Weights of a small image classifier: activation leaky_relu.
Rows from block 3 of a small image classifier, named by matrix and row number. Rows with one number belong to one channel. Each number is 128 + 32 x the weight over its row's rms, rounded and kept within 0 to 255. All counts start at 0. After the name is the row's rms in percent of the matrix's.
Before each channel's rows are labels from the 100 images, of 14976, where the channel reaches its highest value: "top examples" is what is common among them; "patch colour" is the nearest of a few named colours to the mean colour under the peak. Only what is clearly more common there than usual is listed. The data: dead-leaves pictures: piles of overlapping shapes.
# convs0: first 3x3 conv, stride 2 (model.blocks.3.convs.0.weight, 96x48x3x3, each kernel summed), inputs 0-47
# convs1: second 3x3 conv (model.blocks.3.convs.1.weight, 96x96x3x3, transposed, each kernel summed), outputs 0-47

top examples: grey
patch colour: cyan
convs0.36 113 [117 148  67 154 106 102 132 109 121  89 143 132  98  99 118 120 133  95  94 115 148  93 190 127 108 145 187 151 137  91 144 140  93 121 157 102 133 163 114  88 131 143  64 104  92  46 165 194]
convs1.36 101 [105 142 126  99 108 104 127  81 140 132  92 112 143  60 130 130 142 131 125  54 156 125 132 122 138 108 121 109 189  86 130 133 176 169 141 103  99 137 170 122 136 174  91  91 109  93  62  67]

top examples: vivid
patch colour: purple; blue
convs0.12 112 [123 114 130 156 123  99  69 132 164  99 145  96  85 124 132 117  84  85 149  98 121 165 120  98 107 117 100 124 121 134 167 103  71 112 123 187  75 140  75  93 112 134 143 219 112 180  91 121]
convs1.12 088 [173  99 129 100 161 137 124 199 144 188 160 116 123 123 114 113 128 138 210 193 116 173 121 149 120 169 125  70  69 126 131 135 114 154 173 167 140  96 145 118 100 142 116 137 156 148 117 109]

top examples: grey
patch colour: pink
convs0.76 088 [143  84 109  87  66 158 138 162 174 123 189 132 166 124 136 116 120 114  90  76 111 105 175 118 147 126 123 164  66 157 140 106  98  95  68 113  86  59 128 114 168 108 124 128 141 136 173 125]
convs1.76 106 [115 120 147 108 149 149 113  90 178 117 136 114 182 153 178 123 120 103 130 128 124 128 163 158 111 141 158 132 159 156 153 127 102 144 133 101 116 164 138 160 118 137 154 171 151 108 133 196]

top examples: vivid; large pieces
patch colour: blue
convs0.73 121 [ 96 138 131  71 135 115 121  65 156  58 167 115 174 137 112 157 102 195 105 117 134  94 108 104 104 108 135 133 161 169 133  67 149 116 113 105 149  94 152  95  71 107  91 154  87 166 159 134]
convs1.73 105 [139 157 135  76 130  45 124 104 110 133  89 126  96  75 118 120 140 196 118 109 133 136  94 175 140 146 149 100 104  83 145  86 132 107 103 101 125  87 139 160 180  76 100  76 144  84 118 159]

top examples: grey
patch colour: grey
convs0.54 107 [ 72 178 151  62 105 125  99 149 115 142 149 129 132 142 115 148 120  98 206 140 125 110 131 192  93 159  59 109  89 110  60 142 112  88 125 131  82  99 124 149 122 127 134 136 146  66 136 130]
convs1.54 110 [ 57  94 136 106  81 116 142 108 155 114 155 131 125  86  86 138 134  95 106  92  81  91 125  80  74 159 136  78 101 200 169 130 108 155 102  89 174  92 121  69 172 113  85 130 146 164 140 112]

top examples: grey
patch colour: black
convs0.19 109 [152 118 131 156 135 124 131 186 167  93 102 121 143 173  53  78 136 132 139 117 107 105 140 159 154  50 194 100 159 170 142 173  92 152 152 133  74 153 120 109 114 106 136 133  73 112 126 155]
convs1.19 099 [ 97 113 142 142  38 111  69 149 174 123  78  72 111 156 166 105 148 141 140 110  64 103 191  74 111  86 128  72 157 130 165 119 121 131 121 122 102 114 146 123 118 137 192  99 109 151 159 138]